A small audio captioner, trained from scratch: decoder width 256.
Rows from block 3 of the text decoder, named by matrix and row number. Rows with one number belong to one attention dimension. Each number is 500 + 50 x the weight over the matrix's rms, rounded and kept within 0 to 999. All counts start at 0. Numbers have three digits each.
# q: attention query, key and value (stacked) (decoder.blocks.3.attn.qkv.weight, 768x256, the q third), inputs 172-255
# k: attention query, key and value (stacked) (decoder.blocks.3.attn.qkv.weight, 768x256, the k third), inputs 172-255
q.115:537487554549383490456411381526491562548590486426501560468539626545572533458502530429481434594532510519500499523518481478459475554572433578470415508475482554384540520439490466422541499556438525452463480497382435493458497482493549445482510437563582535480
k.115:556417493444537396520559442487474444490551516559519401500570574424554467516482517455483467512512535509329494503514557469504491480458453491505581507504450515501449430514502466447365496507454482506565402501441496579455495555515372476452588523514382505481
q.116:522464518550562468444533437431476487480456566463500512503540525429480462448435527559455557497431533515397446531553458527555464586483567602494563498515491383506539560514524463499439501426441458547451551571439480472587559547502506504471486513452510522547
k.116:550460490407499457548525597479547493415432496501456623503388469527534424437519469524369527536505410400537562504520477543580615529500588443553461473513521481491597554523500538502499528485437437575502533529463553455400549520473501431495437534534427415562
q.117:438511466540549483532491471546535469565449533501489551493471383520602474493394478467517544539443555572529486602520522606456441456468485514465440422462636571525518549559460626502467515489407511528508510615572516555416544497446533547582532552463459432529
k.117:519528471528552477502358464483516511546458564487500510503465533409463535406427481559494520471502499452489567498632405476465484511519456409581493411433507623429449521444417501525547529482550476521548518527508498424453484565491591424470440465445440398454
q.118:512548512558468483527489459457552519551458571507497407460509521559529492496422592531405497465492483506444384502483534503466528491506510594487458525444520582488505478395488552490494481491469477484463639452494558589501551560527316445497514471551531554476
k.118:561563447556494562542461542463439514477518525531484422511474523390553492495569649415459435444506516438486492448504517421600521521520499513387525532534468540500545515491513538493498517469632498540514544539521534610507601486533466541497509425538567465433
q.119:582468572508443609546514571511480476505542527534508451570517484432549509503578513412429453533425543589525549480572526486520484415576507538459520498438540495486516465561514507441523432490506525495545498490515540489513485492528521538520567586550411600536
k.119:540593493419470412464425555518489472523530382479509476463478460498447537565456520558611488441506499500550528468446528668426568565503520556484437509453435442459539523561441438576507468498493540414488387524466560531454511466543490439498537530448574444463
q.120:535529566423525485495577527524495397512509556537449491505529467598452519484480509563450518529506421619519566519446571489512497570517583540448511471473615485444535567485572440568420514570383537531515520505492518548598513512461471529571528571608413506568
k.120:544448557541546528537491449391454572554558543593522631470414603419473428472522549472460558473469471444485577477500507535526526490491534510431534570458504539475521472523502574575454504496527470473445539460408449429439494505412555433538515487453539497488
q.121:572532491466462437472566467462536403523542476421584392499570569475487530524475498526557509378526422515430567456575491440531448520525485581515464470480540503539534463567509488517488590471461521411373543464512537520609521612561436431386528464517519482432
k.121:523593548603414520542580574491529521492442428482498531469503492462491443475548498567484534511504506592551551456458513526577471593645503506469546539486536575526490410511572521587572495481565504440514549526525523465496514412542508447465488442578356544421
q.122:577514520510533510489443441423475520432464496492488580537547468444528510509454542452467478601450485532548575465540452522494414534587426507507449502426548570501437469483536533502432553455470456508446479514436497580486538521596475502510531494515416556476
k.122:515592631506568478442458559440505539478485437531557502437457508500543439593470571538498492547636386474474520460515568496445523539495452511440506545478416555521483536548417575558499454491457527484537511443467517571500529396516557556496495487457452509486
q.123:524491424481568383420502490589488425480428654470528546501499548522440523539482607546525553451469434549388564466619490560414553417557465542559501542487573454495509584578540538538483596539468555377550521493448537453511541491460494529479526490520549477473
k.123:564529498509422548410562514610564597446461476533545568516526484478551506477487491469446566429544449411467511434524483457457457509605526518510463509481593469454465454525453525520514407565537519542563536493499474532529480401466498544545534550479450561510
q.124:507459403519481477573529444467469465388524514551529556474490453536445509379510594479553462508585438515535504520569469493529496483460496412495505565532503458527518490477484479560439490495556488583500497445496575512519416456501507506482443427538415470544
k.124:545593570420402531523466475525490521506437389538518578468462623510493448493425596489485464505588439382536531479539418521552476466531476465584496421443522575556473527425464471404412579497481468460544456501494525497471467367493535584573402542582595467440
q.125:485462556464470575463570484546485428514535566478477619496440545436468442518481518472499494461404502487420515551460579587513487464521498536469415515469521517521519466464470534595458491494382470473458437497448505605507514496519534485504507605469634426489
k.125:448562430472477515512368501424661505402508552461492557604470540544486471537414549500414501593576585449522469457469536479502560418481491520401482446570508529453473449658539522553520523563455581526363459482523589413482447507461430499522439402454496620459
q.126:532433570464540483519400547416534466509483495532551525521466479572485557451506481390482492469541507484454477489565477563498562416536486452506461535308541473533530564488561519472524461574459429479483504491491476507468503498526464582498484485555577484514
k.126:434476502490493502531509523599483461501534480541493535566547593491465470547484539539423545513391484466531535522425496449472489526488486522427500493538522467536577526498531379477371503506565567541435495502572555475542529475463495520452394520530522515489
q.127:425485485551486503478475504568468474544549431584510572531579541468499470435516514465527397608485498491450535402441531511454425564573478470471512465551501504505435539524491545562453478504602540518500471393457489466464620465435548510496471560464442464519
k.127:482511533491478625425557543467542596500456504478535508554591516539471558439463536430534456483535534441514580499416488517534496363490483559413545434507464503476465351513510591663450521474422440538435497436577448526562650549498474497507523501469481528552
q.128:423427540522486488471570469530422512496558458506544502534424510536409546558507428443519496565469532499476547470471477464474380521455499611538491577569472553489508413489498568615469445458554467622526465522569470402462547505454408425525523425488494519483
k.128:541417499562517410525526622610469536488497550512463473510521449518560489516439539468468502498431471539430497615523517492483569510516484411461484483462515637414502455582418471547413539462486522472516379406483554479598487432482477477451525532440474548526
q.129:445542391459458530446483559517445525429517421529591474443484530557484517540489502462533529563426492577367460417485444495445629604493560505484534474469542438510472506535478505528544509455589419573487390478544527546484383574446486514509534530481558553545
k.129:530531689591459497574552482477511520478498568481496586541510418517550452381407490493578433436453462403428465493524517529538486477505482529593548466447533403451560531491533621468501539500515486464524439481544567460542574522523538506524518599525463567383
q.130:508521498460506468524479549523521492490524525471487424446431407446551555505560528555572469505617481473555618572489526398501493553443514531553541563468481534518558509500415605409442533418500565519431534533412537511460518468565450505584503506499471543505
k.130:461563550498702491558480489515438403530513467456526660507541626547497625593504542480462514433507515422517503451506565517553469453516481519458501459492447537511445545552489493494567454612564490425507448458524534566559477569501506553500438504542583450441
q.131:499471468562457454531544489436547522534560578585536490482485498560427407530438469467550537532409481506461390406516448471497447530428499508488395494480486482497551376430491507543511555469514522518421551499451571500449459464534507526478423510523520506550
k.131:475504516507447566524500479489495438486490475510459539485478496538386530503602472531554460410483505626477530538484430444550531489537428494452390516480584453486548452591483527384468491507554459424520513428578584424601598557394569476567526485553415549492
q.132:378542434472495498550522407520468556434595516581508501613560501475527466509457591513434548599418518513482480511484406546475424491538531501450439469612536477518470607513468420412459407490574499511423497478519418551499528526467477452471480513504439422500
k.132:538533532615477465419575519428416503517541483473445569546487494556570499535597464515525503513487525460485564491532453455530529501475488499603476469514513442465457420439538415502484492489439563544573412433456522469564466478436547550508551498537526444454
q.133:448436416420509453634549555468540537448491508419473494572495420514464548503406470523441379530393553528542463424441491468550476533581499445451454500508475541573547524459498521522446538586494460523542466468480445531477507534416492412503507483527475525548
k.133:516476399455517468446479642578479598447545659607538498493558485551596519503554433563561482501532489612484469568501502488490458495486532582466438473549521430512368525464559488533550587519452458459465485542495419451422525415518460438519527602469504524442
q.134:494538456474496518488573524520420578448518489490429509535596504521483586439455501536501592533544516510569506506539435531490506456519502492469560532452493503485454410484508458458474555488532510534487514534407539469518479472488466438518535523520447495536
k.134:506549449469492428473459495523419403524592553453546577446519504404543463525539528479501507595442522620551500417492494448490458470528537524501451535545491537501438373558460530520397557479511627490439650509472435501566517533455508531472454511486493484493
q.135:524573586421493548487514574500461560491438497432506484503477494479576603460494624451461428600499484523540529507509503567485580503564432436490540519477525552534519519506501585477460487471573474491507529483453459481619564535448438416522511479430480536537
k.135:522573491567529537504463514551528624543497549459568509570522522457539512575469479505483477510483459497505436504514479497495442538511497483526615381576533439490454494519442489588509488443470469504526476567433439514477503501494455569482453479514488501465
q.136:551402488489596502470385537570475500479483532491463500485520423518528529563462501415442514445575506493501473422461537511430464455466547538597523447440594480549379465511474436369511490486499442524513518524537612453476555488520450491560477559423535457500
k.136:436411465511503489477520549566494502579420494508484421423509540512475497452477606443456453543593556494484517541474541523513426568496477513596516511589485431456476526533536613470402507489536481543534432482463434551531488519561575513561540497505451524449
q.137:609539591509489422511542444446513484597621523519509453529485507490511407511475498500586508513551461500479558567395518507479520496532446537489501514440488496491502451421454534427445511495460533567614418478481516491486495477527555506538413469608457448434
k.137:553528523450591556437454556551431456464487473473494471480540467483425513506373539426463503437527476525526443533414574541501518485474498468467509509433514511507482549407553461567470571435496426505486513531484520484467411514367483400450551557424492512565
q.138:550545461527506494556481511568380458471472474476412485532501502552457526515436501555518567491566436589525603613468472418556487487379491480480457495559544595439551483522524448508506479549509474459489505492485456549422444542417469361411516396585482501503
k.138:533532525506460422508496457571485491470536560583540473545487498515726497535514504515446514563499515538436487528548530655397457505486481534453538463545578518482472434488485520539472505524497345535587514462523491533523502556502422496424448491451486487535
q.139:442541514479495592419477497466475563551542488483430530540383542483579359458525452478428541468460520534453541482495633542478549608434472494389460466518429483571535559371561457447533598531493509532506464514496518603545444501450509453486609549454454440533
k.139:501496487529573491548515474486538556539438536589494560601373488545510553538519500478569390418470390520454502504494408391453539354515496561526507418460505499418434520481517588418554419496525437575539497583555476458546424480529491519483470479472491602526
q.140:488502524513499533484565400451459534467414445582489571493456531546504554402530593509456481453468498487532482620466469460558476434524494560444488482484535459548482486507415505560550430500516382435422424456459528433436505578481498522437538426396537590510
k.140:427494497515515368454495574544458493427528506436507463562554496547469466433506431519534601539454453519514600504501527520457512474443522511547397575524525543465463411497494519504429598486513551482518511501497492501472490482471500556532456483606516439546
q.141:486434525572518497460526604486520555501578500536524452591428485412455550411496462560509530458513576521591603492522522454499459467482376399502476413630525408541453475459390479518393484446515551549426589542507449582514492508464579391487478459430417550487
k.141:522543498538455469490557455571422389502444461500551521462490516532463567480522518574553485428539491437486550423541468450439403502505549462496492557529496591509480475439546537575502494525532477482433495494516531555469474485482462588386491426608485496566
q.142:476543445648384538499458595525450599502475496485559495513491557436418401374554444500504502488538478595477452522608467508561541557447506541469443518489504413518527459576400481499507552505540492476446502424516508560583568497539450533416466528502468462549
k.142:519573492468525427478375516538532485426596463482451555502440424588580547588454588516502529548499581425432518417525527542479483440423441508518503517526591523479499504500535460465474507564514560422596584403586538575457494577528483530552568489510524535506
q.143:527469445479450445434508505564549544401429507413524501502511443576474499496492550534539521501548586485615485495450451445411460478455526478525525499527631527518537406514504544477496578530430559520413479524470596499439443487453511567480517616544499529465
k.143:505456533531510530466516491498497439521533458556488473468438491424450515423614537518546523460504457605508547504486470510541447562566567537468530495495471514532403505601470555510446446369528501459487460388574469487504532478450524514594513410510406523416
q.144:562439487546527482484472472558587449403506427470494437554486538507549468420480464545467598422483469588496442441375490513476366491520462532476487631494380565437453451489547493510523451493592527554491486573572468418488508467501477573505466533477555470559
k.144:448507568509477489408473493549556574523492417548464428579482435554530507597522560446557444477581449534434529495477430562491499419473511479391498499439469475453441437511511535532495528473510541381569526524515498601652492560444483542560527441431545494496
q.145:480552486478472522559532567434466462473504455526431470471452555596559390436450629561545430455534459496545506484436530527549496510430554443571602491435410598430485505487417488499570450434552446476511490461570577470513425535521441434510437506540583526367
k.145:552468550317531535513500498549608562540479413526505494595522411428527437511456474485502478516567528468552464464452507416458496474648571493432541421549590566472537447489567500513462480522478470492507471604526456439407509650451485484450541444445585452482
q.146:531483485503523471548505479551472477559498443524547469578516529447518529517536559403483536523479454422516571562418442508521466559559470497480490544493434447469525449510526518515427468572408474452489499435496539519481501467410423577526531460511471592473
k.146:499451455532487494484394545485413527459495466498437510530495508534519542522469509504510561481469455552458527462485504564517535466470439537513516512498523489475461556462447403528458555485515460421547445381535466432414500524520539434441527475520557545517
q.147:434531573491507575530394538460517523450590531523518463457450466593514458499483590549608493432488487550496507506466443474433480486526443564532555519430499591481473480518474530477505663483543422613500478489417564473526495420507467450478505480527489427469
k.147:515478487436561478497436466535526503548470501414496481518423485501520503511465577451491487501551533494550414466525506461495541423563497491474471496509536539529500469552524539508492514399398511466528367475519409548525511584429494496532509466465441506476
q.148:557504631546488433460473547522483510494453584426520508504518517445541487484480463450539566444491567477480489508455450579499500456497572427410558458518477546512454581470483536528521584508440476447481619566508569582510507473468517565538419520513541483500
k.148:538579434466547531430381420503565480523442430445476512511540534509507488532581561447465521470467490498479492498492449425458566485589435556487477559472470490465559486553513543467430444508516516480665469434513525479432559516492471466519521518475467455554
q.149:563534445448523516536498507504521574424498383425442556477530525583519546444513486438482488548507551449528546427575493516607450438417445469446479520551511424519464461509557532469465464627470434436539469491500537449622448538506403466559461474459485481512
k.149:439468473436471429499481515468477664532478484537579467503467533505341483559521403484601526523542496447557540545413508529510485560452575444451489551502500556492528512592524488461477491494492467597476549528499404558448531494490403573556469450467535530546
q.150:542556542560439464537498550500445558519444559456586546512534472528393451465552539584412498514466454489592490552552539480558429495451495466464500519494434501577575480492450506542439529531508470658530440430473541486489605430426594498545494472533462454473
k.150:495581561471495499485430563489506406448545420557532525545515408499507507497553386416443492445478578485467496466500521556456503492582523480477507501526508473596406493461484496553415547429525504502523581527503500419528485521483519496496549417544440501503
q.151:469507543519462488554448408438427487503492555580565537561530503475528470442492514515460507510506482470537502483507565557507503532589428434364502484487553546487551517407578493396402570524602493456579445530476598577530525554505468473513520480473557495511
k.151:524521505510521486413482514560460420534529509388447562470468524553467528541480555522517518502516446479473503461461532542515486492449514607479488566448472594382430488485487566501521474435577501516417580573468455500520452490415516484486495478531434496542
q.152:487493438505534473504536444481482469478457528481556539454484640383459510439433546416537473619518482528573529456530441491548590513439547469449415481526483436519478504538534459501488592465503525483454446538502388464471494516442495482578603466470683464560
k.152:424534475480508462509437476458448466536545457507520593548526536526494399381441404492499551529496430488518524568487527571565480445520469535566481549592543510496537476542486457472501421509470520449452533435546564436510518532461513508545424442433539524476
q.153:502524481466552553441521459438466487506382520361447515504458529527471499503474531598455497427505542534484481529517414514531507488411407411457552439459460660498542581520530400513454507485597547568522498451542551519506383475458401492427505414475560421551
k.153:501572576503425518528446453581602480637488536435527530454481480567586435550577481441444410564530484480571469591456548518464482558581521505509532477511500513426561545435522528527478518530482597501498546564420487526501576458562513515479490521495481438461
q.154:582650524568500438566561570461460457457471454468564499511504452483493465554529523507527531550344528548558463415562559575442603466482549457512491505529477451531529498445525540659517544428512438512517586421493553493525557534513507520526523467553498468451
k.154:540537519466547495470604487535578522428425493516566500517550413548425555518469505493514542579465478535533501539449508511533564489491458469415565535479521575445512502514526485523571544548396486473516551531461514535499554429549465522580457504429378651388
q.155:498451530493519488449529474557513450429561467508503567485582477552506570482558525443471394593475491515451459499444460471659452492591546516541409581389585509466518426571480418558419484439509494460458525513459487469413484629519471536503544474534520472477
k.155:476430484543409463474482495478472495535587411528503381560524520494513463467454397510498515555455510572479411536495536527476477554495506466476417508555532464467510452479483435515500479470385399492429512490455542586523550523492481455488520504522538474494
q.156:510477452505500621492477469507491568414534463442558474437438503381527480415469553477470494473512463463447506441478389512426654552536544535496457492466500439518525561520459558606549521521528423471552408552405625593558484579421479488532520509422454518560
k.156:576494540448570527479428549484547459474512439465405463443410470442509450482394480477517533525560423516489488464432512443481485517487535496511470543486522476476605497571511510497511527558535500549484481542486479516520541525540522557525531457516511529515
q.157:461610476512510486462387529506503484569571472356441446491558472481443510497457496499501444426464523459396450528555505502525439474559500587501498490453527443545521583572541444449496456473496501556536487486425420484528472566523544490588571495485448418515
k.157:526501476495534456521456522602458576461556511479434455577490459553583467532443516502497568464392511518468465485487538488468445476435531425524515493467502537541408497454517541470571508516397487649496418509488436551569505376617499475495350489487440538539
q.158:502488540444566501614536465521494578560434476478504449541489499513525513510479555483447485480510485406561603514497495509502514571508455502418434575496504512543451511475435532400496532437437521501519460465488537543536465552476453477497562425473502505538
k.158:468503422552456512541549516503552451519527519435533551479457544540444492555482473566510459504460445485521552513577513517564504583579454559454587466495482523421503561521514492446494473584577493530504538466439469485474548546429471503501476507501550570458
q.159:499505416537464407457523451601395552506474461499435512409443504466520413451470536470558548483551528544547453498405428488526565606504461530533443529517480494478468494417473552522541481532488575526499583493564459597485483431533513546462520548515503508508
k.159:471423559502557387429522532446608476408468471518539512492576520493521463472442438440463464536541452450469442433492489420502438404534480550426472357508591592500417541508533487501442487407516452389460532551485529464585490526510513562532507633388485469450
q.160:469522465567427460559568473571554433446487473468529496555473467530404592575564520529547491476597435439532364476412409417481526534491548497462510425477532469439416504512445522433515510445579584484466494491550419483434427497505528634402533439523548479525
k.160:503471572473495416462413577517469461479492561590531464485513487500480464412514497382467432515451430462492591450515532502493441490478422448458490497473486497573507577412500478510500550634511559439478514455546552558484549493489528534585486451519516554403
q.161:461447469435485550537470546569460568586525561533501544560525456497456487537495501356548475495561440501481477484551464457511522508596538505523529474500449473568468375513473565494536537482453465413543435482554533458604474525497558532474503411461466561593
k.161:521540469555486504434487545519492492469415541412520484480494539586511501614541500519524444496507556492507559532351564535439521520408444474478572476483593480553567585492597497534498538563538567484484609584581379519323438512494507514457547471564590533568
q.162:482508526524491570492520450467490669472373504546407476607462494517576490399527485498541649553502448462533547433552536514465422409417500462481543541548478515535421474545477472458451482552553502562435463495446490520500489475469547536576510494467366507530
k.162:401574492462574575558508487530452518474451469511530619480470569515454534525551563428565549488507447534545584499497452504531553526525445496499565493548469580548507459588445517540562542535510583486581529468478520588584516477474446544498512464519525538532
q.163:600419478429472456403546536421474585582407509493536495440583545548474419500542406577436478546516494500461535513467506494538524493500513514457530512536569496568577532481473495576554571644467580517476465473586521534467512493487486428506541498614489483475
k.163:470519478471563442569477528547528501382575546450460460459448461488527512564506620432512495570548532424532547522538616510541503538465465467451501501529530448488517472388499500508490437447561479522500468534459542480548502595565453541486526529525507563559
q.164:435462507548513449534477509549585485544565489589513456446468508448431540502487545509483489498513479488526513462488478526556520478555594599439483560483513382447545477463432510553533554442512551457518544549606424494576437499550440550528469485512438473548
k.164:549474489513566588447474521466516524467541426511530539563516561545503458589449546481437445587468471520373475518459537462445498434456468419495507467420451453564454583541538489517539593487501493472430506463500522406378483557418472527508512596438608563495
q.165:478610430559510480487497509485481552540490387498496532518434429483616592562452384518562475568434555491416595462575531515469566533464351494577446472377475476565511536500458567496504507559438493471523551471444529529491406413374550493540408515487492515491
k.165:491524468423565623491547546516443468509497502572533525514467577444458579487466515405439434504594451511472440504525492473385542566541476476472481441496504457537478538561484455469423606533523534464471435474484570305519499518567498494544535419532466493461
q.166:546447458468435553516504531535483502529537419523488553477534408521504605488465499496523480580485549490572557466609461412521506524478516474461487562428537478545529483513484528477543577490500458526472518455464413429377361397497467477492541490453421575556
k.166:502501528549522454508548525491466419560514526505541554462563547454440543457596508523416594502429491526410438500537571435594506533518451520537494482595444464517484472494499572508424536428425529470463595487498470564542484409469474592530441525460458473482
q.167:514503481494454594532499557514439560557458517515509469473379563480479411466537516554530488431601460494499494426538411504470496496528560497495520463489499477564493462410438559562491463438436498507525572417523499519455483437495501516433537542480476534492
k.167:494472563497500540446410610514529532449539540459494527495518445491476547600550462444538619593472598499492537584531548556449423439518420421498501478564565520516498415497336590483438446511491482440461438430514468502529530440440547522519417511436510486528
q.168:522507597544474462603507523527518540597531566506461469515526561469539449449504506498447606512412509547497550410488614551487424596485421454496549461483539532433550482494544518560420450574487566503449524536525508518412545442517447409518414558461367414476
k.168:542567495416534528518553525469529598578518461468553497536503418472465561537478519514559525606545447546506550475560453450495496484505524502498402470397541502501401451514493480537456526465516501477475533422404480487463486512485501486464573504514508653391
q.169:452661488484469493482601501514495500449440400529495636632474434493540611445496490479519523479505480502416401444442471436489421489494542599527490588539589392577515529497404364601582505367465488412606496466555597482408480552410454535558509545479468485597
k.169:544499564503473529476461566548451519504509526517503418510496502529482569454513536598491527519488460629539458498533406475373525499368485522569503533369461499432449516429410444533453523503470491507586468503464512527466433341553486469540475401536485496551
q.170:435572622440404528496465480419466418634462506511488545491522435453598452460452529518470523512546484545496560478537614447462464471465445515549466504501523518492466481564532448556504447503484531508504524628606416462567544485525410447475451509431376513513
k.170:489474430625572523569593631488536599452535542508506523529552625538451469554508483478504479491471476487490519527520521458497546447431458511435505564528533459459496611410537499415522495549496526495489550457463557574522497449568500516438514449417501474500
q.171:449452576527491426502570485525490520509528447519467483514449496543544526474492518481488475598458499495527570494476582558485538444348503437521495553510564535520486447525483447600602523555447475482549520442452495533518470394529550533519570548492556489519
k.171:527538479415524445534480521494583488488532562490576534481504479457533478472543465511503444579537506471528526462454478425476522584566461434487503463483512469592515428529495408576572490522526512470491522540477446476453409553551500552402520492562438576598
q.172:534532468490462418463532599665472491470524510542458521480513489488540487470470477497548519500503549474429481483481471477581492573588494437500556472485486582518573515393432566524494497461526583524502533548509515505530542499461529496482466532555406445482
k.172:543487547538503565483508456443453507483463532538500448528529515460475518564536504536456486489487523537522586468584502492511511514554555496500435548463474517486414469486362520521544469585544546427497504380496477475589591533451553511449493485464525639426
q.173:524596482441511566504440557415434484505564484501558492554374495454461425503442448635459564493512453595530525601553508358433569512550453474478474470503498452412522450486556515541498484428481533478504498538522498534532522451502532460402549470427506442512
k.173:507542540571451556534494459534460502450501495463448573478556459534421475489515466584543523467488506517528524556594401552519514403473520487564503391527587507503445496480525547452538496563486498620478400573589555539473569544520460462390533488519435427499
q.174:422519572475476397552484410580511501476470571415451591469456541542508517438447444443489453498457514596566543481483418435467470444548559453482400523489499383518537400497443534332580502553519435540415509471593429520518494570461501477513549516473509474523
k.174:393527471461591444495604533571516528499535461458371482541571453559470476394542459508583463534545536590463457502481378469470396471441408499555436584563541526674515509575450447557433546504504502598480502499453437485486417419381537519490472409588485472458
q.175:485461503559547592549496504424501386559518467465458486535499495510459561484483501442451545465563470494499398466459516458582392410505433520491548410496411519440445503457431446512475592492452486506517480469484502473442510488500584558489509578522544447551
k.175:550500456416547517514436576566476497573509529538588473564437492511522482530554463564485476493477524512474386512524564509461489412562424506574536469524482476513497562500436493467463517478462548467418499439520507466502524536547542445562467562522568490481
q.176:423583504467555538530503570449439610453513453434475484557475510456537451478450515437522459457626549516440491520565528525492474483528498572463443488492524448491514556485529437418479567463540452469473402500465470576583506514460414454456426507511453524479
k.176:496529411518508469472462544498480638471533519455506475557504574514430544513448491487478495492532547458487531539463557530476563520450522530443613556492502573451518453478473511564558563500435463490547597506504517537499448517485553566505543556426514485478
q.177:526525470562486450434569491462468465500523556507517606423479557409475463536462547514568388402521503588472468502623507471453601534522439534587504455445471445559551497514551578522562469444476516436468413529450451410565479488502525480526539485477529531473
k.177:488527467412447632535555514496547508463480409524483458486529433509445537512567457514497558498511490459507526550452622618501520561470574464499397597541590595603505489444402521551494493542497414478492416500468607534487583495501508534539414537501525468590
q.178:436477603561460565470571523470468584537465500440391495533484568514492394415443499543471553443583509548481478447437461611568494493464555559532469493478508480532403441460417418555408443516570551531458572418534414596543457475591486547522457546533559424492
k.178:421544462477503371494445462491593471468654427412508470552512461482552482489512483453479520514561624448526518568543541444516472568593479472515507475540524547498521519539479415498450474511461551535524568518494593545426497585526435500558486461484531486474
q.179:509462482617524497483528446436449502511524451559522583485451516572544504413375535451416442460460525545398543466465486572507495423447537582514517485514450440494455517531475480448567500489462512471494506496492514550593444531453607470496505551556468454458
k.179:469452446451463511472541534472508546430565484456519455586484426441559513540478495548396541494540548395502462400447631417432616451500391485461463479548539469500502467386496515533470472504414551499436480509449486450495509519464408503529527541574509521539
q.180:457555469594445472429536519445523494501629437383400545514506488542555488475423518467556497508533548568433498574617499513419385447436453449553466442546497424461523430553391577510564507516568555493376567537501495501578567556510577488419451595544508469491
k.180:526450431463531545587580498443454570508578553466539516565518551484524521499564448491524529414520500473468553434517584461450548448465518479470437499539426592499376448413485450486463444440440435561568496546557548442501497460511396578487504418549486447523
q.181:507458524531553441482402413533495528609576500511404456438476521531478458580481539460497552495376521468563508550475615476542512451530533577430560599527401503466425598487448467392479528538487491402487488514524538472506482502488494443514482456529598436585
k.181:448486521485488432556486485534551493583542512410447539601507530455501469546524469557581531496508510568466498415479482504408554432505547580522466459498550497504504502440514442389522553513464429605514512538502372433472522489538474536554394507486499588453
q.182:381508447534539491540584583439427473421569496496418540474485509444484450538489508508487506410464451502586477560532466493535532422524516536478446492386414441473571497443410491615465487450534560434525608513518589478509569538524476579475489552473493487401
k.182:514448452440493505486544584520533398559539461431563447392556510461460507517484433552360444505472527583567438493572472424477508558534482441519447527473461582492469516498499440478452480442579493516510483597466536546493495527525476541499515511494506521485
q.183:514504506588540684513515451535449537470403394464458580530521538583512436543504509426450485504585496439515458437409481566585546562452413526527400427503587537481533467538433450550474468612589473482521491493519537495484526565447645433482495389554492454535
k.183:533487554571499444446465432365461363513520478543566394472349518396564381398480488506500548428505398510498506560564498523542490450538571585381484476437532459439450642536582570466407487447518524516474547574411490577561511621589442498508549490541539442385
q.184:507466539487435563552571472544540566464437485464490646512501544530531545442475458490538507438531528483492457560516425476442485591497507420619459502434545432425451398544568504457446636383480466500647532497460536525417445536538510480474402498442524477575
k.184:533561440418482450476475546511592420586529511553498521463487446398532457440439568477599613466448490457540551544521500505491475510452584543457493540515527597569573577524485533564524471505521601464414559517492492512453474473487482444504617471454501479478
q.185:402497505567586451535411477433487495513395489450518496441606534422471562568531528519554527463496430404540582474518551445562528499556445487491465525517527501550535484517505518554546552525560477517483478428456542479463451429440535549488529535486550469567
k.185:590451390424547480487460508439545503545471550494534540484503528492630518432407554560478501543437429557516534492469526549514451419475634458554500508439504542495468519435534435585548454527519479490467533470461457501428519560573497590545506497479436524496
q.186:511520513550559429535500431477561511530467461548516515468577485486537477453538519536505497531457532548542506424583588474397525495558538547516582608504523461536459454537624498410493531572509484469472541460441486477477504519569600451551501530523504524517
k.186:321537441458472599407508505428469634519435518533465549606466504495482575638482523543463614474522507457611445441439475445502555538387549425424506437531543498516437497549522442517466482492446492603557462486437541476516553498537475540522429361477522530406
q.187:453548466511562442574412522476577479501535510491401492583442525575580540492495461478491414587519423559542488502478464547432524529429463500514492478426402400535453465482498565439485518594467475482514497423578486573476495502566419575517462531513556419525
k.187:455392558478520611486476471539553580540478473487492491471590527510442504403603510425479541467527464498420505508450423522515461474430417445488507452451521518561478505543554431498487573587553468552587442540509490488574403554465398452476570369447463581485
q.188:446508562452486555544465479515477409485496441492415416516514469415513455520497449359441542425502456492536428446462422539407583496531421437443541468501537562452470648549446479455621457539428448507562373522538503520478535594443508441512469496466432501550
k.188:557489445391575534385460566532522511495577550473579463445412494521464402522543512470502568518532428561431442486601499487519453471454428506515461540470471425499497510445515489499515599515552533527544518503525489596511431401523459418548538475470475536579
q.189:588420426512440556538509374565492597566372500434523495495446483476474530592484495507510516445583411510454497541618508361458444465544494647501442532485415439542572520514449459561432500493499508569656508526564493509445612505514476522543513548494455554498
k.189:525525489458483556526511622525491408512473579496480420483512498483670473541485384444514608491506485547448499503453526626561515470461520454465535494533442477573393588574462537453389499489501410435495451552544548462526511475516528486475473526469542458496
q.190:477497394642501510492539472495387503427453517456537541478468473466578412468540470524633486552523454531528540449464440528510515472640517523475574507473510401576510487529490420544468494462629511432513537504544525550471518490565465578537556516535520482459
k.190:418543496429550564450477498455438481478403479487500578434536478497538475586447526435557575526525466501491520524511496456463493563470445533557440540565458517521458512563526459503480568518385490553534514465438521452477502532428543583536464534462594564490
q.191:480459535495444466482476500542449547554493518496523401512475471401521602408574548468508470454504580507482418441538440446549484445410467468487422366529477454464473519491546518457491388430492411500666489430537450521590486583605564499506488526491531411516
k.191:530562499580484544439549513450463527459519458524481489471512516600471373545577484490433513447487566486459558507448513549490502515481530487439565436471533493563614483588520441521548475583521519411466476511549490569504533504442372416481511511523482368439